A small model that answers yes/no questions on an image's attributes, trained from scratch: fusion encoder layers 8.
Rows from block 4 of the image encoder of a small model that answers yes/no questions on an image's attributes, named by matrix and row number. Rows with one number belong to one channel. Each number is 500 + 40 x the weight over its row's rms, rounded and kept within 0 to 999. All counts start at 0. Numbers have three digits each. After the name is the row's rms in percent of the matrix's.
After each channel's rows are labels from the 100 images, of 14976, where the channel reaches its highest value: "patch colour" is the nearest of a few named colours to the mean colour under the peak. Only what is clearly more common there than usual is listed. The data: rendered landscapes of hills, water and sky. In brackets: how many of the 100.
# convs1: grouped (12 groups) 3x3 conv (encoder.blocks.4.convs.1.weight, 192x16x3x3, each kernel summed), inputs within the group 0-15
# convs2: expand pointwise conv (encoder.blocks.4.convs.2.weight, 192x192x1x1, transposed), outputs 0-191

convs1.60 077:560525491483559534510550535489443444488533546552
convs2.60 119:574465527521490487530520448575501465516534464524505497492518479480432552552502523487456510397483566516549519523503505524539515555547441404443523494463515510592474497493516421529498543518518529467460539580504542428516500572524530544516500565460548515437529484552528524530501494510542554412523479508514498434466499521542506522494546575489551457535516509481508475533485568558450510481382521498515565548543559593535491502500503418544515525503504460522529426488570482491514530511524515498477532530551525586527467569466462488510529430472528415493482486477533490504518539548516456569
patch colour: blue (36)

convs1.75 091:537551425557463520439548518527495505539505513545
convs2.75 111:576445529519481496507511469564470548540517488537461527526485548504501526533530469541503507458535571482441562513516499468545437557555467481473467518461557537584515545501536472545538546549457501468500578573508555476577463580542558553481477549483540530448531510524532518460509440529541508478569457475517501502494526449489525577475567545552522528549514527497521425546456571507472489450472532535511538543553529580543518506489492439559432541510537491493542455469573494520529498489576538515519510488449504589477551544504467520556552496474551482540487530572491527423511582557524508506
patch colour: grey (58)

convs1.138 141:456428556523550528520519447513534442475455520512
convs2.138 079:539543546503472538519488490519566536492498506569566575475567500486499546556508573476485488525541508511505534526474539483507605468496517511491463515602521466523485483496550535512505515511427532527419529532481522523497562546515524526570567506480488504459508496479537477506546528531551539506466522539525495559509567516522464475542551558503564490500507518406486427561539499532517497486546473482478523492554527514486509559544509549505550474519567535468548430449539557473572608515462561479482579587498528530523424531508593489461518474576457550482490535486460594546537507505550473495
patch colour: blue (50)

convs1.146 067:425469525499509522464478549462503568430533480466
convs2.146 095:542491533461485471477481465545561528517519476549484540513536564467438531564585500532487518532560538497507563552542561454544524532522527504518458539572535492530514458546557496455540535556503483539471550578482581526560588562472541540498498548526465534527532561480535556531511506538599485496541551528512528591517552458558512524509550577447541469461576533456572513529489540574527485526509488489482560535517511539495510557465519486569502496506506497477554482478577544514474538533528559546444497505495517546502462530524577564530520489498499523524529541490567557577521547524475467531
patch colour: grey (100)

convs1.139 156:479441529542542527543568460541532484457455494540
convs2.139 117:552515540530475532546545502576529491505488569499529521432534542574533528553556505476496535487517555461463527527514527455573545561574498550528500530535550538578471509501551555558520579530492547526473531551524525553498589545504530548517504581520562544476530532534533537518488561555539525516519515511545497516514543552505544512504537554467492474508554521481504522570542579560525488516525517445486532484577557584540521571522521462541562465463568518474529478530556523486528580525495545545506506513469533574521492565508554517445522545551538518450547554485505527536559536563508484546
patch colour: cyan (41); blue (34)

convs1.65 088:499511507514500525502596491527608522510509543521
convs2.65 068:500551524528531462514487526520423450576537457445476418502520539545513533517537509539511476486552532451458505545483454533505460501541450499447533524469496535516556563473483513583508498516489479490544474549551506463484456518534507487413494492508528514527525521580511544462489493518563478562534554432555496445511527457511577558601500500541471564481474462574518569545516530534529523492549530529537495474549528522514458484495438428510510512493574513542498559521517485564416502453522493500471470484423460501414568512495491504561527551468598528503519511563446585457548516538440561504
patch colour: cyan (45)

convs1.10 103:518533476521542453530535499530565517421566469491
convs2.10 087:518472495558467440581490464528433518479453468440470494560517459458516459509482445561563452524466533519464528462575496513518504490549513514487462491479500492493565520575522531443524514515479444549468439494499519449551441512510525488388424526475531514444514470525511475481545521512437446478476483492513462434443479511482546491458507483467502440448522466493472543385575477520478460486487504545437430441478496493468530521469455454489470472517500483475517517527516532568467533484477431496457383488444516504505530486510495464582492461572502545539515402549539488517504496510442586409
patch colour: grey (56)

convs1.93 070:499485488569464484559475465511516513488499609470
convs2.93 093:534543560544470549495439539538553519505468522506497557503554558506536508555534532498572516532578546513561570510493518503531521524478546557499496497574482484507549465533566566473577548569534470565482538523522541542549540534495502566543503524528503552540548571506568536551476519563522501545500545538541446585573577533534523486555509521452503515441465543484509527520520514530548497501545509496472517492506594510503581567529527543538517466461520565516539526415530567531479497512499553550493525518475500529501482527542591546505543481521488542488562574525524526563516544534433533516
patch colour: pink (88)

convs1.37 070:492491454490475457458501455486504451419440469443
convs2.37 091:561473541527485563552520567533558542474467588467420497516493558554533526542486464528537574559533567450445551504508487451534517559514561516565485519440550544555495503449525542505577555584500534512556568548532546550467441566570517504512463546562478529501542511471544471512574472538490463531559415530525451476501481437502536542475546495492412502510500499537574515505474531504517492569562527531486553501552502534527533481463512555530494489476542553456434510490522512510526556442493531535536509482411546560504516513527523481519440527561458492517508503533492516504488538549497537490
patch colour: brown (44)

convs1.154 091:501519530529539495516523516514518641483507488492
convs2.154 065:495502523507471531467528521489534529489490478551463587454564541472461568603540443570585580533555507477500540542555635485510571452475489488506448597543531489462523464508512561481529505525512479563458461511506518525560590492475494458504511502530499515515493499518525563533515486551535477517512542587476515535579545498498523486521464548497529533472501510553507545484551453555482482521534503450415550513479461499440580548489459453484558502443549567490462472508509601526459519529549494516467474509513506486455470477589545477512574551468519508469555511521506536532477493478488522530
patch colour: grey (100)

convs1.77 097:486483491488505501553611493494583498487533536493
convs2.77 070:534503563507467536509525456553479506532487554539513438446574512553530525558525425479501541490539546469460557460415437509519468512503517474541501504487554543515475512527550454455546519526489470537503523562558537511531522557549444516457486522506443533542546502528552503463478504533522470526471527498529475556550594518418534519591514579487510479532510460528583512486574545495511506553495467461439561492531464498491540555465534498523494473486572539439463434500521557487463567460432510498489432479436496523528487481546595503474499487544474492433466486559442564550468507503397504452
patch colour: grey (64); cyan (25)

convs1.88 062:555532562469528531505531556517554543533519525562
convs2.88 106:560482571506487511483461534583555506549496560543450542481475561568510542494526489515545558533526562454494545502526521486568471583561521555573525520514553545557500535531554560500548584566550505540521571547555542591564524562539527535520442588522493570468569532516557535485511515555483491525511460500536470519523520487473597533516545516473449518567545450455552492512486540530536497535554562479525538538554550553533535497475549520529482494536530526470522544508543489522449521490471506557513497472488445562516517537532512513559499545469574474448521506506488508511466549553499487510
patch colour: pink (40); white (26)

convs1.81 093:559447548547485521570476485540515528509536566499
convs2.81 076:555517538533463523511455492539567559495427547485511498492533588530566539524547478519558504560543546440514543574518538464519540523536547482483453499551509482544570536498554535481546539523527479504440567552542571557540549561555560513498428521499499522536501528498531562544502536513496487506507523508523450551470515505546542541525523542400470516494514593432475502547550512469510495504514528476448503505528575529530511540525523508532539431471492533464569524418560517544522514578474560529521498495395520534556457527504524524524518499580482530477495567535509496560525575550502560520
patch colour: white (54)

convs1.105 070:462514483500540465454455504506506553416581503503
convs2.105 076:500475548471506476464473471516453505560494540609498460460540506510511508487584467465468507421499557468530545529466492495538513524460580478536469502563519451492473465503508485488528543557593514528483509520474556539527580512511544544510507529577517525524558522453545562488525530522543499483524438509527497586595544551508481485505563560460516553530479470413550493551527516528508513518513521467489625479548504507514497578531512600525443496517538514476429564507537542485454498571549509519481464425492573521457438472500526518495509515541525493476501516481581503578468527533433457505
patch colour: cyan (40); white (26)

convs1.11 062:475533542477420549525464476454502504559510566485
convs2.11 085:550473496485506502550485460537476535445510536451549462453509423495508507568463506558524461540488537512539506499549599473524572500561504538515515503455541519558518553519531500478487525504598512504507537544519511523572515554537577493475451538516540485478494431567506442602515567529473515502502423515493515464480516588553571520407576516494512502446530551508530506486529512534489491511487517493488462439493560554543497556493545436483497475518518486489553441519549493504540504519560526455424471538539506547549524558469481456505490506533522420476488493540588424598565511523489501430
patch colour: white (62)

convs1.112 085:407567497511503490492421505518483440497495460500
convs2.112 081:522520513481464521500489526543555525575455581532565495455551544523529502551527503518571514544554506450491516570500517454539537493517581533557494515525529491537519518478543545529536532531500435523442577574545544561579529528558547546449428532516529502518505505517503557549492512538511577520508558532511440592520529532555524569559523537448442523491507579464450469553520485492527479525562489487485515501506561520548533543547541485522559444480512559488548552424539538477497485544449545510550452506406548538527511532538572522513545555487502533488540525514566530522541541525494509542
patch colour: white (70)

convs1.52 079:552551491507528525520571543498481414506517541541
convs2.52 117:564469530521500497517498436574507468531512478518505483489517486505440568557519520479441519413469571517559542532509523539562514562538462411454512480464520516572467494520549430540515547541527527484456543576498546426507489572525543548525483563462564535434544505551552508543497499531537528424517473506530485438471506512531506510500544567465540467538498497476516469526487557548483501493405526485503576542555555575530515502512505423559495501519518470507523410487554469480510535527509509519473536535554524579523457573458467490514503430473540410512532496469531483522516557547521432550
patch colour: blue (40)

convs1.92 069:517453509573494522552493475530505499498527610494
convs2.92 097:530553558531463546503450518516554504515493546509523544503572532497510535553540511530553538533577544476525550518511530490524515527476546546490491524596485497501561453543560548500574541569516466570441543524527535553538543529500538557532506509525503555546529572487556518558500518537519513538510545537565430605559571524550529505550511541462487540436463529472515512539527501528559479499545513497460494534521578510490573553550531537530533473458527542493555525404515576509484493521495531552493525514475530527499484526545580549503510498502495561480556574540570546579507528528437514521
patch colour: pink (91)

convs1.143 154:496449562490565570528512461515525479438478470530
convs2.143 073:542496555518498556526544473561552586490530473492576554465489515513486546572527553487468516516560525530445548552512517437522546508523536518553498526519582466534517446474560500548514528529473483542448539528525535503530596572547540524528576560528529540477515509507521519463532525573555571528519525511532520482549559551493501519549592554509547516459569571448513470519450516532541494516533471463500500501549474537530561633551454505507553497540535544467543466523549508459503577521489534501500543548455516549477467531553549481493505537565482486423512500509460521577511517547513489510
patch colour: blue (57); cyan (31)

convs1.26 107:414497523543555517519453511546534538488523563520
convs2.26 083:550530553469529593483441509538494539449495570556513480484559503492475491590542599512494431533597520502519558479492560510531538512552577495514497538570587510514500487551548512452512511501437466512490511538560527585529561537515435513484497513522468504507530534544547546476505536544537449506494526592502521546542575520493546540495564620519505545491474478467563505552535534529519526490507523497500557487514519549570525456478534594542487461497524455558516542542558536475495527468480523519492482563515468550533538521472532491497506439515483469489484570495485602496510554537480479517
patch colour: cyan (99)

convs1.165 135:480503495480457475475466509593501604492481487480
convs2.165 165:592498542519484492491467464602501489537501515533442499477512536522464541544550494475487550460529591493491563522482484481584514590567504479497498523530550535603492520522555461502550589558490538528490570586508570489513520595502522550530493597471530561498563539528569528488488500554559489455546541517549491515494538464505512554530546561495519527531531466472548509546493572533521506529483526471523554517549538596527528497478520464579509501512532485496517488501576505488500518478499547567499524533497487606492513545515524536512527481503528452478546526491478512470514578590498473535
patch colour: brown (36)

convs1.9 101:541567501543551488482537466481547487415537485481
convs2.9 078:483525537524516486626507496481459505483470494492498526556587520488552441523513513551586459575439546528443513471496456512514572477454465536496459542543518512463520482559509573514545510513492550584504456514471506466549476506511575517450525513515462518494514527531537476474509448509469443500500536532563465478472534541547506490583496523461562464485564477502552559486549491527522519508464472556442519498484548448487533525499450512495508469465545580508485513496496599520469536554526444508494458498476568482484497480567540540512560494586453537549530432552563601491513491538487611435
patch colour: grey (63)

convs1.24 076:544545518480607457435515474515488470481479521510
convs2.24 083:558490536539462471529447535585495504551525519534479510515491575549490538486543457571516564522542556487516507523543524467565495572548503477529500519531516555549516488562507505468515570554540495534569521539555549524488527542583509521494455579527526549421545515537537497516582577526484413480538504507507512532484510498499572544492521485497524508547525482478538525456482547534517552538513587505486526513573577564547500472386529547536482481611513511484516525499534486532455531505549497532516505483533497550465505547487503487592546490493582467500536518522471505507463552569473497599
patch colour: blue (26)

convs1.71 113:482492513505538505475532518503595516503522609501
convs2.71 082:487521542462456545587551436525527504550515572547574468492519567524491529490606468468444514531498535487475573544459466475561528531501522493504481580494526480483468447478554414542560571533508497543537508484478513498513537486506520543503477537542537560523536563526557561494509532539498482455525503531544507436526516533495466504607510531477480502484499462511509559520549512517541470513543502472463537506490550477508523568516449553584532428509556528500473499491521487419475599487503483550438518484473549499532461536529504528515542534503566440490575509489603560494472520577530435567
patch colour: grey (70)

convs1.95 078:505443528510455473584490516541505521513480593502
convs2.95 082:520543554553470533504451522514466477517455529536495541527562523502502477599547498548513490529545553464507545512529550484498568520461529511482487524611485502523516428539547526484566533554505503563432531532501528523535552545460547554521490532473490541538500568509547528556546504534547482520518540510535464571546548515556499452603512557450496520431481519457542552580520529530541499461512492500492529568522573522484548545524503525526561480473519501514527525407526584513510526536480560563525539513481534526529489534510589545545553468530460577537554557566534537553533550526478498469
patch colour: pink (73)

convs1.134 134:495436564497570553503531460509524466442466504525
convs2.134 091:538523539506499569518494526545535538510535501548584569457546490461477571573520560499491485542561541547465534529487527483539589494487530550530473527551541453523503444478574557528529551540471519541451533522498529513542569530501551544548549536511506536474511521525525471520525544570560556533492520544527501559533580521502488482522542544490602523459540537408495473527510503546556472548538421482483507460522531531481536584559510522505559505498543535467549451476541546498530599537516538498526557563488534520537518558535571491440529495571466507459538521529494546576529509530487472512
patch colour: blue (50); cyan (33)